Rows from block 2 of a small self-supervised image encoder, named by matrix and row number. Rows with one number within an expert belong to one neuron, the router's apart. Each number is 128 + 24 x the weight over its row's rms, rounded and kept within 0 to 255. All counts start at 0.
Before each expert's rows are labels from the 100 images, of 14848, where the router gives the expert most weight on average: "top examples" is what is common among them. Only what is clearly more common there than usual is listed. The data: pen-drawn characters of a made-up script with 800 signs.
# router: router (model.blocks.2.mlp.router.weight, 32x96), inputs 0-95
# up: expert up (model.blocks.2.mlp.up, 32x16x96), inputs 0-95
# down: expert down (model.blocks.2.mlp.down, 32x96x16, transposed), outputs 0-95

# expert 4
top examples: thin pen
router.4 [140  92 135 105 140 157 132 138 144 112 118 116  98 138 125 146 120 159 145 123  90  76  98 151 138 154  93 135 103 139 140 152 174 141 154 162 149 165 131 135 130 117  72 132 138 124 116 166 137 151 117 168  76 136  57 122  98 115 118 160  96 145 181 141 115  87 122 136 136 154 113 134 113 146 136 160 101 108 129 104 131 129 108 111  92 131 161 137 127 121 109  95 130 137 100 134]
up.0 [108 111 122 117 112 126 131 143  95 139 195 139 138 142 115 135 122 126 140 148 126 158 163 113 148 145 110  81  86 103 155  77 139 142 150 137 145 131 145  99 136 147 128 134 114 100 214 125 161 121 139 116 110 131 100 151 125 148  95 103 133 139 104  68 127  81 149 163 142 131 142 161 121  93 131 114 144 133 151 146 125 108 132 137 157 172  99 118 128 132 136 123 158 105 128  91]
down.0 [156 165  71 135 155 147 137 143 132 145 108 136 125 115 110 129 110  85 101 115 131 134 101 128  89 113 135  89 115 158 161 150 220 160 115 154 146 124 137 135 157 129 139 150 162 123 144 135 123 113 161 152 132 163 137 120 124 124 152 133 149 149  98 158  76 115 109 114 116 120 178 125 145  95 111  98 141 135  98 112 136 139 102 147 107  96 142 137 151  96 125  89 140 147 144 137]
up.1 [139 128 102 139 130  75 108  94 119 137 101 133 123 124 150 120 131  81 124 102 130 137 123 101 155 150 138 145 114 147 134 136 169 130 120 118 149 138 122 132  70 140 110  97 149 120 125 100 111  65 127 134 146 142 129 202 145 144 131  61 137 139 140 162  75 141 106 155 120 135 100 143 161 145 149 145 126 150 127 136 129 151 102  98 135  74 137 128 114 132 133 141 149 163 146  85]
down.1 [114 118 146  99 118  97 162 145 105 137 128 113 116 161 102 111 143 149 122  96 153 146 153 162 120 115 131 154 138 111  91 100 104 150  80  99 123 118 140 146 149  96 137 140  85 143 121  98 132 189 162 105 114 161 103 104 113 116 135 113 147 112 124 123  87 150 152 130 111 115 123 165  85 120 120 164 130 161 181 152 111 134 127 112 160 137 146  76 126 147 122  72 123 129  99 148]
up.2 [ 82 114  83 110 105  80 113  71 150 160 137 131 150 122 139  95 112 101 143 103 118 175 100 136 166  85 126 134 123 138 137 143 141 123 152 103 118 121 113 155 153 144 139 134 147 148 149  70 127 173  94 115 165  76 149 116 145 106 143 147 132  94 118 148 146 148 108 168 143 145 136 130 126 127 147 161 135  97 128 138 102 132 102 130 102  79 140 140 130 138 132 125 129 176 132 112]
down.2 [107 145 118 129 127  86 116 141 109 178 133 149  88 124 132  92 138 136 143  94 159 166 117  92 111 170 135 114 152 143 148 122 131 123 136 128 101 138 130 123 138  96 124 125 155 125 181 116 150 145 127  77  87 157 140 175 149 112 170 123 158 111 123 104 144 100 152 143 121 161 141 158 113 105 102 126 118 175 184 139 135 142 167 126 105 111 145 148 156  80 117 151 138 150 136 142]

# expert 2
top examples: dark on light
router.2 [141 165 167 151 139 130  85 121 157 114 130 109 124 170 130 136 154 112 172 134 170 134 114  79 140  96 156 144 100 134 123 159 138  97  94 104 122 129 122 132 132 121 105  96 140 115 134 114 132 106 143  93 129 122 108 108 127 174 132 132 157 135 141  89 162 123 158 168  78 146 122 139 135 131 102  89 134 125 174 159 135 170 129 104 142 150  89 132 119 126 143  92  76 106 103 150]
up.0 [117 140 124 140 137  95 118 112 179 126 123  98 153 120 115 146 127 146 122 130 145 151  89 183  96 102 166 126 173 111  90 112 125  98  67 117 138  94 131 154 162 117 117 110 127 129 110 114 125 118 154 115 136 132 127 154 169 110 101 147 117 122 145 105  93 122 112 131 131 158 137  89 125 137 111 123 100 121 174 172 101 178 132 164 120  92 114 119 154 136 114 154 130 192 133 121]
down.0 [141 153 141 103 139  76  98 103 113 151 130 169  94 146 171 115  95 144 118  92 127 137 116 143 143 124 146 150 128 142 126 113 173 113 142 109 102 115 111 100 110 123 118 104 126 129 137  92 180 145 102 139 117  66  89  81 177 112  93 112 139 126 147 182  92 115 142 115 142 149  89 127 140 143 120 122 113  99 106 134 126 119 166 110 139 137 134 151 147 142 160 135 127 131  84 114]
up.1 [126 138 129 123 125 133 144 141  88  72 110 102 152 111 105 164 156 105 119 131  90 114 133 127 172 102 164 123 129 140 125 107 135 129 111 124 102  82 110 148  84 117 133 120 139 117 112  87 127 164 134  86 171 166 124 101 112 140 134 151 133 111  79 140 158 123 120 109 127 124 135 146 125 159 132 109 142 104 117 134 103 142 127  55 153 175 102 134 114 135 174  97 125 130 102 169]
down.1 [135 147 120  84 193 129 118 127 152 152 133 163  98 128 130 159 117 158 163 105 132  99 102 130 125 128 129 107 124 105 137 101 123 133  93 133 112 145 160 135 131 135 119 122 121 120 126  91 106 152 144 143 164 152 115 143  73 108 117 126 155 108  95 110 125 148 128 150 126 119 162 128 168 156 105 151 146  82 119  93 165  88 151 147 140  98 149  57 142 117 116  96 163 134 158 140]
up.2 [120 124 128 118 110 152 127 126 150 134 111 148 131 172 185  90 131 117 166 122 100 128 127  74 148 121 123 143 104 110 118 167 149 132 123 168 156 193 150 109 135 101 147 165 106 137 130 144 123 123  88 144  84 156  84 103 114 133 152 147 140  82 146 108 140  97 127 169 144 116 141 139 131 129 152 126 166 128 107 134 129 161 124 109 138 116 128  89 101 117 109  98 109  72 120 112]
down.2 [132 157 147 133 115  99  82 130 110 178 135 165 159 160 129 110 142 150 111 163 133 111 116 100 128 114  89 150 111 123  92 152 130 137 105 155 133 106 121 137 108 121 112 100 106 155 110 141 139 152 124 120 134 145  76 124 120 117 157 119  95 131 157 122 119 146 159 121 138  91  96 130  99  83  95 109 163 120 182 114 146 107 168 143 129  92 127  74  76 143 101 119 123 163 122 122]

# expert 7
top examples: dark on light; one stroke
router.7 [109 139 112 123 113 106 107 151  94 121  90 155 109 122 121 114 134 111 155 117 142 112 164 107 102  85 132 142 148 119 112  99 144 112 147 121  98 131 138 118 147 121 113 138 104 194 170 111 140 155 147 111 116 141 137 151  93 171 161 167 144 139 132  84 136  90 144 124 129 132 151 160 111  83 116  97 171 142 181 160 134 115 176 151 144 108  96 137 143 134 135 131 103 156 127  86]
up.0 [122 177 108 118 109 111 148 127 130 122 104  99 163 131 137  93 109 172 124 137 140 110 114 149  96 104  87 130 152 127 120 124 133 150 194 138 163  89 132  91 120 150 115 155 120 167 102 122 130 104 144 115 127 135 136 128 106 128 150 146 125 142 146 127 164 126 133  87 114 123  62 102 149  97 138 111 129 138 107 153 184 143 128 192 158 167 127 126 101 130 151 148 146 108 137 142]
down.0 [114 150 146 119 151  82 108 103 128 115 150 165 174 128 113 150 116 100 115 135  79 101 126  86 105 179 131 119 151 102 144 105 132 118 179 145 129 190 130 125 106  73 122 123 139 153 149 141 158 155 124 178 141 146 126 100 136 146 137 158 124 138 148 154 139 101 141 113 153 120  88 119 137 112 113 118  94 135 146 180 102 118 119 147  96 157 127  96 139 154 108 150 150 127 131 120]
up.1 [121 132 105 129 106 119 147 102 111 117 137 119 119 129  95 114 132 138 138 132 172  98 142 114 141 141 179 131 101  92 103 143 125  77 142 144 107 103 124 155 134 105 132 128 126 125 142 127 121 132 126 136 123 129 158 113 146 124  81  76 229 139 122 107 127  90  95 117 156 101 147 109 147 127 123 115 119 139 117  83  98 188 127 121 146  97 125 121 104 145 140 144 138 182 117 160]
down.1 [102 118  99 141 181  74 109  76 126 140 124 108  81 125 106 109 135 139 166  90 132 136  83 144 145 117 154 146 123 113 119 124 142 123 131 112 110 160  94 102 128 109 130 107 138 133 128 145 144 161  99 148  84 118  98 140  91 158 162 124 190 122 168 132 138 147 145 105 135 151 118 138 185 132 130 120 130 126 163 133 154 130 107 145 138 138 146 108 110 118 178  95 138 159 114 140]
up.2 [124 108 101 148 130 162  89 174  92 129 143 129 112  66 118 164 151 130 108 166 123  99 120 157  60 129 128 113 137 150 160 148 151 175 147 143 142 117 120 107 118  96 149 112 107 119 118 141  90 152 158 118 126 128 111 127 114  88 100 147 113 171 164 132 121 134 127 150  93 171 120 131 126 124 141 130 131 117 166  96 127  83 123 128 145 105 136  96 136 104 123 115  85 146 161 136]
down.2 [135 134 134 111 127 101 156 138 148 142 113 144 150 121 143 153 144 178 100 139 143 115 132 167 113 103 115 167 129 142 122 144 155 117 126 149 114  74  62 126  98 108 127 122 122  95 125 137 132 135  79 143 156 104 147 150 141 149 133  91 166 133 116  83 164 143 138 111 152 145  61 139 131 138 123 133 185  85 125 125 117 144 128 162 148 183 144 145 136 144  99 121 130 134  97 126]

# expert 30
top examples: dark on light; thick pen
router.30 [112 176 121 142 153 114 139 136 143 129  90 102 126 145 101 161 167  98 169 154 142  85 116 141 124 103 160  96 144 104 135 117 153 123 128 150 146 123 120 134 125 137 100  86 138  90 101  92 162 113 101  77 126 134 170 160 132 148 109 132 130  77 110  90 129 142 136 160 154 107 102 105 146 120 185  89 176 148 136 167 144 134 137 131 132 126 131 142 135 139 151 118 124 128  96 119]
up.0 [117 125 137 153 135 142  96 151 140 107 160 131 110 121 114  93 114 159 157  94 130 115 127 128 121 100 137 148 134 144 108 113 162 125 113 159  98 117  99 141 135 118 134 175 127 102 156 140 119 114 140 101 111 134  56 107 104 160 130 119 142 113 102 106 120 111 150 166  88 169 141 129 134 114 156 104 136 142 145 158 135 109 112 218 143 114 102 161 104 100 145 170 140 114 103 156]
down.0 [115 151 120 127 144 104 142 119 115 114  74 156 161 117 150 106 144 135  92 110 129 145 110 138 125 118 145 115 119 139 135 101 166 151 160 123 124 113 124 159 128 104 116 105 151 105 124  99 143 143 118 144 114  64  93  83 122 113 126 110 163 127 153 187 135  89 128 108 115 108 153 153 125 119  81  93 148 116 148 153 129 104 148 119  92 162 112  86 148 133 141 160 125 170  99  76]
up.1 [162 182 155  84 102 156 108 125 135 145 116 120 130 113 119 122 129 129 150 126 161 143 159 114 184 153 151 136 150 134 119 139 131 141 141 147 116 102  96 162 107  85 136 141  95 100 130 150 115 148 108 130 126 130  80  87 110 174 113 114  99 117 127 141 115  81 133 136 113 123 151 131 103 162 115 161  91 117 150 128  92 166 145 169 124 108 134 127  96 140 108 154 151 179  95 138]
down.1 [ 81 161 105 110 137  92 130 130 143 123 138 147 124 162 158 145 151 141 102  97  75 130 132 110 144  98 138 148 140 133 142 159 180 149 168 112  98 132 153 152 111 110 130 116 146 131 113  89 153 168 101 117 102 102 122 148 169 113 124 120 130 116 162 119 145  99 115 153  86 125 101  92  82 147  94 144 140 129 140 116 157  99 144  74 167 141 140 118 108 126 115 138 108 126 113 169]
up.2 [105 127  93 149 145 126 122 138 137 124  96  97 175 137 105 126 141 106 142 118 121 156 101 176 104 127 170 165 152 121 125 117  84 100  88 160 120 102 102 149 193 170 100 137 122 117  91 164 132 107 119 134 115 156 137  98 152  94 126 148 144 130 113 127 108 152 118 130 127  93 138 114 140 148 127 179 140 109 140 131 122 121 107 192 124 156 175 119  97 152 140 112 137 116 131 119]
down.2 [155 159 135 116 136 126 117  99 129 130 163 185 161 123 142 147  90 100  96  96 117 183 151 100 111 144  93 130 134 132  93 157 139 104 122 149 156  85 107 150 159 111 111 128 122 141 145  89 131 118 134 176 140 127 143 128 139 134 119  91 127  82 133 141 175 135 122  82 165 130  81 124 117 136 119  87 102 141 130 163 115 152 113 169 122 135 101 117 136 128 129 126  98  93 114 107]

# expert 27
top examples: dark on light; four strokes
router.27 [109 112 132 155 125 129 143 129 121 104 155 130 161 115  93 114 105 118 117 131 171 152 171 109 100  94 144  97  98  79 135 113 174 128 158  98 152 167 126  83 109 140 148 145 130 119 147 144 108 135 143 102 168 145 163 111 160 131 121 136 165 158 122 127 110 127 128 141 143 133 165 144 123 167 149 122 162 135 132 105 133 111 111 172  93 170  73 134 123 144 163 113 127  92 165 110]
up.0 [ 86 104 151 163 139 160 113 135 158 121 147 103 101 157 118 133  89 142 135 116 149 138 129 111 146 104 148 157 121  98 113 122 125  78 121 119 163 128 136 136 129 118 109 121 137 145 109 111  73 113 129 131 150 143 101  82 165 155 134 153 167 133 130 112 148 126 109 153  69 104 161 141 117 132 127 111 141  92 158 135 112  97  90 185 153 103 113 125  76 159 141 174 133 131 116 136]
down.0 [128 139 122 109 142 139 127 126 138 149 120 133 120  74 132 154 164 149 151  94  97  91  71 149 110 128 117 126 138 113 107 137  79 134 133 134 131 110 103 107  90 106 113 139 105 145  89 101 137 149  96 162 113 145 129 173 160  91 120 123 119  89 109 102 122  95  98 138 104 108 132 133 167 179 152 123 132 102  82 127 123 117 118 126 122  74 108 153 145  94 100 101 103 109 160 118]
up.1 [123 135 158 138 154 147 144 153 114  93  91 133 137 143 148 161 135  98 125 125 124 102 120 118 149 119 169  83 183 132 113  78 145 119 133 107 110 169 136 110 112 125 138  91 107 167 104  86 134  94 128 125 130 152 113  98 135 145 100 138 116 129 122  94 110 149 113 151 113 103 127 118 106  79 156 115 205 127  87 112 111 119 162 113 122 145 107 157 149 158 147 161 139 136 156 118]
down.1 [145 130 131 107 126 135 115  72 115 157 135 135 116 134 111 158 143 167 121 117 143 105 126  76 128 149 144  84 154 143 139 135 112 141 139 106 125 125 139 112  86  67  98 139 106 128 142 133 150 180 143 113 141 163 163 192 119 118 145 185 104 118 159 163 122 114 132 121 132  93 121 135 155 118 108 145 112 113 117  95 121 112 165 167 102 125 125  95 143 116 154 143 115 176 143 107]
up.2 [110 125 162 145 168 142 184 175 161 109 159 141  98 152 110 138  87 142 128 138 164 105 124 144 153 104 142 124 147  76 147 140 152  87 138 104 147 125  99 101 135 113 150 130 131 131 130 109 124 132 120 131 160 156 154  37 132 139 120 129 154 149 140  99 138 128 123 144 117 143 152 126 134 141 130 120 152  93 161 162  96 111 117 128 182 117 120  89 123 107 147 105 117 126 149 127]
down.2 [138 152 135 118 125 161 117 146 213 148 132 155 107 106 139 150 152 143 124 102 166 144 112 126  84 108 117 143 104 102 133 101 137 150 108 179 129 103 123 140 128  84 121 129 122 118  96  89 120 134 121 126 148 179 141 135 152 112 110 106 138 114 135 141 116 116 144 155 139  98 146 136 167 161 134 142 162  94  89 104  93 100 134  97 170  86 105 125 162 159 141 119 135 125 153 130]

# expert 13
top examples: thick pen; four strokes
router.13 [149 124 114 106 140 146  99  82 136 117  94 123 130 145 137 132 162 153 148 119 115 106  99 137 113 152  94 156 167 175 145 137 111 144 136 150 126  84 153 134 148 127 114 106 122  95 121 113 140  90 136 147  86 122  76 161 119 134 169 167  77 110 160 131 148 105 127 151  92 130 115 113 147  90 102 148 126 170 101 121 123 153 141 128 164 107 165 125 159 141  91 145 100 134  98 126]
up.0 [163 103 112 127 117 122  81 189 118 124 158 141 116 118 161 161  89 161 144  67 146 137 129 121 202 157 108 107 134 158 156 154 124 103 164 134 130 144 131 113 136 125 116 127 117 119 102 157  90 137 114 135 142  89  96 102 111 156  96  89 132 144 109 136 128 127 130 100 126 144 109 161 110 138 126 122 125 116 151 114 103 120 160 190 111 129 115 151 131 123 108 170 122 139 123 122]
down.0 [ 73 144  92 157 124 130 173 135 112 123 132  78 179 156 121 115 164 121 141 156 137 109 126 135 111 131 103 127 115 107  99 155 176 144 143 145 124 138 124 120 111 120 136 143 183 150 109 121  92 156 139 167 103 125 161 116 178 132 137 107 119 132 158 159 141 124 124 119 103 118 143 117 127 100 120 110 129  96 188 140 103 126 133 109 130 176 150 200 128 109 125 136 116 130 111 119]
up.1 [161 164 147 130 133 109 105 121 201 129 128 108 188 172 166 138 123 132 137 147 150 126 117 127 147 132 145 155 114 102 109 138 139 140 139  92 136 129 109 152 161 131 126 140 136 145  88 109 108 142  68 112 123 122 117 125 152 152 146 164 151 135 135 125  74 101 150 144 162 127  85 165 117 118 136  94  93 119 151 155 104 142 134 123 130 136 120 127 174  81 128 124  88 123 124 103]
down.1 [141 130 152 128 122 127 143 117 145 146 148 159 140 172 114 130  95 174 120 147 126 134 137 164 136 113 100 111 121  42 114 145 116 151 137 134 175 104 165 170  92 171 139 125 128 158 103 131 121 107 146 135 117  89 135 111 121 130  96  88 145 180  91 161 164 138 133 126 138 149 145  83 129 129 114 127 153 126 151 124  68 137 134 123 109 134 117 107 105 137 121 161 116 128 153 144]
up.2 [168 152 141  61 122 107 138 128 161 135 103 112  72 119 140 145 158 124 149 114 108 102 101 141 131 133 112 132 123 142 153 172 169 160 164 108 151 117 126 140 132 118 144 149 139 124  76 132 166 146  91 135 122  97 144 163 111 159 129 143 115 124 165  87 133  78 136 158 169 143 109 138 115 119 164 100  86 133 125  79 120 133 118 108 120  93 144 109 121 111 133 101 123 137 121 115]
down.2 [116  98 163 170 105  86 135 181 134  92 100 123 117 144 103 162 107 101 140 136 155 130 126 127  98 107 115 138  78 103 124 140 117 133 149  91 157 133 171 147 133 160 103 105 124  99 124 155  86  91 141  83 120 127 119 142 115  97 103 141 115 164  88 129 159 125 122 126 139 128 160  93  57 112 157 156 109 136 135 149 110 118 106 155 115 130 156 109 109 130 110 133 129 108 135 139]

# expert 3
top examples: dark on light
router.3 [ 86  97 107 160 136 105 161 113 105 131 154 132 143 135 153 126  77 114 125 137 118 146 164 102 141 105 133 125  98 102 136 115 156 103 144 104 145 101 173 125 105 178 161 139 112 134 127 115  95 111 102  96 145 145 173  91 123 118 113 107 151 157  80 112  98 165 121 112 173 106 102 111 117 144 140 112 171 130 125 122 156 121 130 122 115 150  64 134 121 134 166 152 146 122 149 141]
up.0 [ 90 105 151 105 127 144 133  89 160 157 106 132  80 121  87 120  91 126 126 141 124 143 125  88 155 138 124 157 164 108 143 129 157 136 123 108 190 158 125 164 136 149 146 135 132 109 137 102  96 126 132 145 127 138 150 107 138 150 146 113 133 121 115 101 173 102 120 156 116 108 111 129 134 135 134 115 157  95 153 141  95 136 124 121 160 113  74  93  59 168 161 119 127 117  90 139]
down.0 [144 153 104 114 169 130 104 138 117 155 119  74 143  91 156 129 183 117 124 102 125 100  96 136  87  98 159 154 142 143 118 144 125 117 141 153 136 114 151  97 108  75 142 131 110 120 126  99 108 154  93 154 153 149  90 144 131 110 150  88 134 113 134 117 124 134 101 137 102 103 107 102 176 172 144 140 160 116  96 118 115  85 147 130 126 141 121 127 150 105  94 155 125 129 180 135]
up.1 [139 135 137  99 120 105 128 153 124 110 138 131 201 137 122 123 101 111 165 113 119 115 144 115 119 103 114 101 118 128 118 112 127  97 142  93 168 114 152 141 106 157 132 135 146 141 131 104  99 114 153 101 104 143 144  78 137 182 131  92 151 154 119  56 108  93 119 154  93 128  97 136 133 144 167  76 144 129 146 158 123 150 133 145 129 116  97 136 133 149 115 177  95 116 144 148]
down.1 [121 166 167  95 133 135  97 145 137 109  89 138 135 155 120 137 144 118 118 122 177  93 134 177 116  95 138 129 159 132 124 128 134 123  74 173 126 134 110 117 152 135 138 125 103 103 125 123 108 131 149 101 129 163 143 148 110  92 157 113 136 143 113  83 119 152 127 170 133 119 115 128 154 152 143 164 168 161 111 136 157 116 136 154 129  83 147  62 116 111 100  71 110 136 138 134]
up.2 [110 117 106 130 151 113 135  83 127 137 128 159 152 130 170 164 140 126  88 114  93 105 120 130 131 131  96 132 108 131 105 136 175 131 161 109 126 166 127 126 136 145 155 133 104 146 135 128 124 126 144 119 140 128 150 168 143  74 140 165 119 147 112 169 119 150 157  90 118 110 128 153  89 126 131 138 150 115  87  99 149 118  78 120  97 174  96 155 137 150 180  88 126  88 154 107]
down.2 [127 108 153 137 127 117 114 104 127 145 139 160 167 129 162 120 127 143 142 112 150 130 152 155 142 140 130 122 149 149 108 146 152  84 122 121 124 159  79 144 117 139 134 115 140 135 125 165 167 125 179 135 147  89 116  78 108 186 152 148 145 140 145 169 112 156 131 105 143  73 100  99 122 115  77 104 106 118 158 150 171 149 152 144 107 136 142  79 103 132 108 143 111 152 115 119]

# expert 25
top examples: dark on light; one stroke; only straight strokes
router.25 [109  94 173 139 123 129 125 131  98 134 121 143 187  97 159 163 133 111 181 137 158 106 139  96 148  92 158 146 125 147  92  84 120 129 131  90 115 134 119 140 126 130 129 135  94 137 150 101 107 124 158  94 123 121 115 156 142 166 119 107 152 116 105  86 118 127 162 126 147 133 113 101  99  96 149  93 145 171  98  98 109 153 128 119 137 104  85 139 144 140 172 128  88 143 149 137]
up.0 [142 116 162 135 130 118 155  89  86 132 172 101 100 102 138 138  96 103 152 145 166  93 148 118 164 130 144  99 124 115 132 130 181 126 157 140 113 119 133 152 110  88 153 174 138 140 125 149  86 126 165 118 110 111 147 122  81 150  76  92 145 102 117 112 147  91 140 134 122  93 144 128 144 115 109 125 121 129 132 108 116 155 122 151 141 118  84 122 100 116 170 128 166 137 132 173]
down.0 [128 108  53 129 132 120 134 101 131 154 128 161 119 153 148 109 113 125 141 125 160 152 127 113 165 126 179 110 134 112 111 128 120 130 149  78 107 160 143 102 147 168 125 117  96  97 141 156 164 138 115 127  86 138 120  95 127 117 170 138 157 114 162 135 121 130 151 126 102 147 139  91  76 106 122 129 137 124 148 174 188 117 119 167 130 147 154 110  90 140 143 131 132 150 112 102]
up.1 [111 124 155 120 102 143 137 118  55 113 141 112 101 138 114 132  99 113 157 149  90 141 144 151 190 137 153  95 103 107  93 114 105 117 114 157 127 166 140 111 110 139 148 148 116 112 117 133 138 184 124 154 140 105 102 198  91 129 126  96 129 102 114 129 134 121 148 109 156 125 167 163 119 115 106 151 116 125 160 112 100 118 107 110 119 102 118 107 130 129 140  99 182 132 118 144]
down.1 [125 108  81 131  93 136 109 135 164 136 114 135  86 174  99 103  88 108 145 156 146  91 116 148 159  90 178 120 139 135 134 160 126 152 111 109 159 127 181 116 152 179 124 160 128 103 123  93 138  95 138 129 137 117 162 118 132 134 169 118 135 145 142 103 143 107  93 145 167 160 152 101 121 118 158 133 145 144 130 142 140 111 107 121 130 128 161 130 116 171 181 135 110 119 125 104]
up.2 [117 141  71 102 114 104 166 109  86 108 129 104 145 121 168 137 158 106 115 137 120 151 165 128 153 135 136 146 140 128 137 132  92 145 144 185 123 109 117  87 103 125 169 120 124 119 139 108 124 117 129 124 123 173 124 147 117 109 167 124 117 113 105 110  99 108 111 123 125  84 132 155  90 120 144  97 159 177 120 127 153  74 134 121 163 147 113 103  95 112 115 137 183 102  94 117]
down.2 [132 117 113 124 117 116 102 117 153 114 131 131  94 128 100 121  95 104 117 150 145 123 129 140 139 178 186 127 129  85 101 130 112 131 149  85 120 169 192 102 114 100  88  94 131 163 121 117 163 123 102 162  96 130 125 127 103 126 140 108 152  99 113 166 131 110 116 101 145 147 129 117 159 118 115  73 112 102 102 141 129 130  93 142 106 135  94 114  97 135 175 111 106 153 155 113]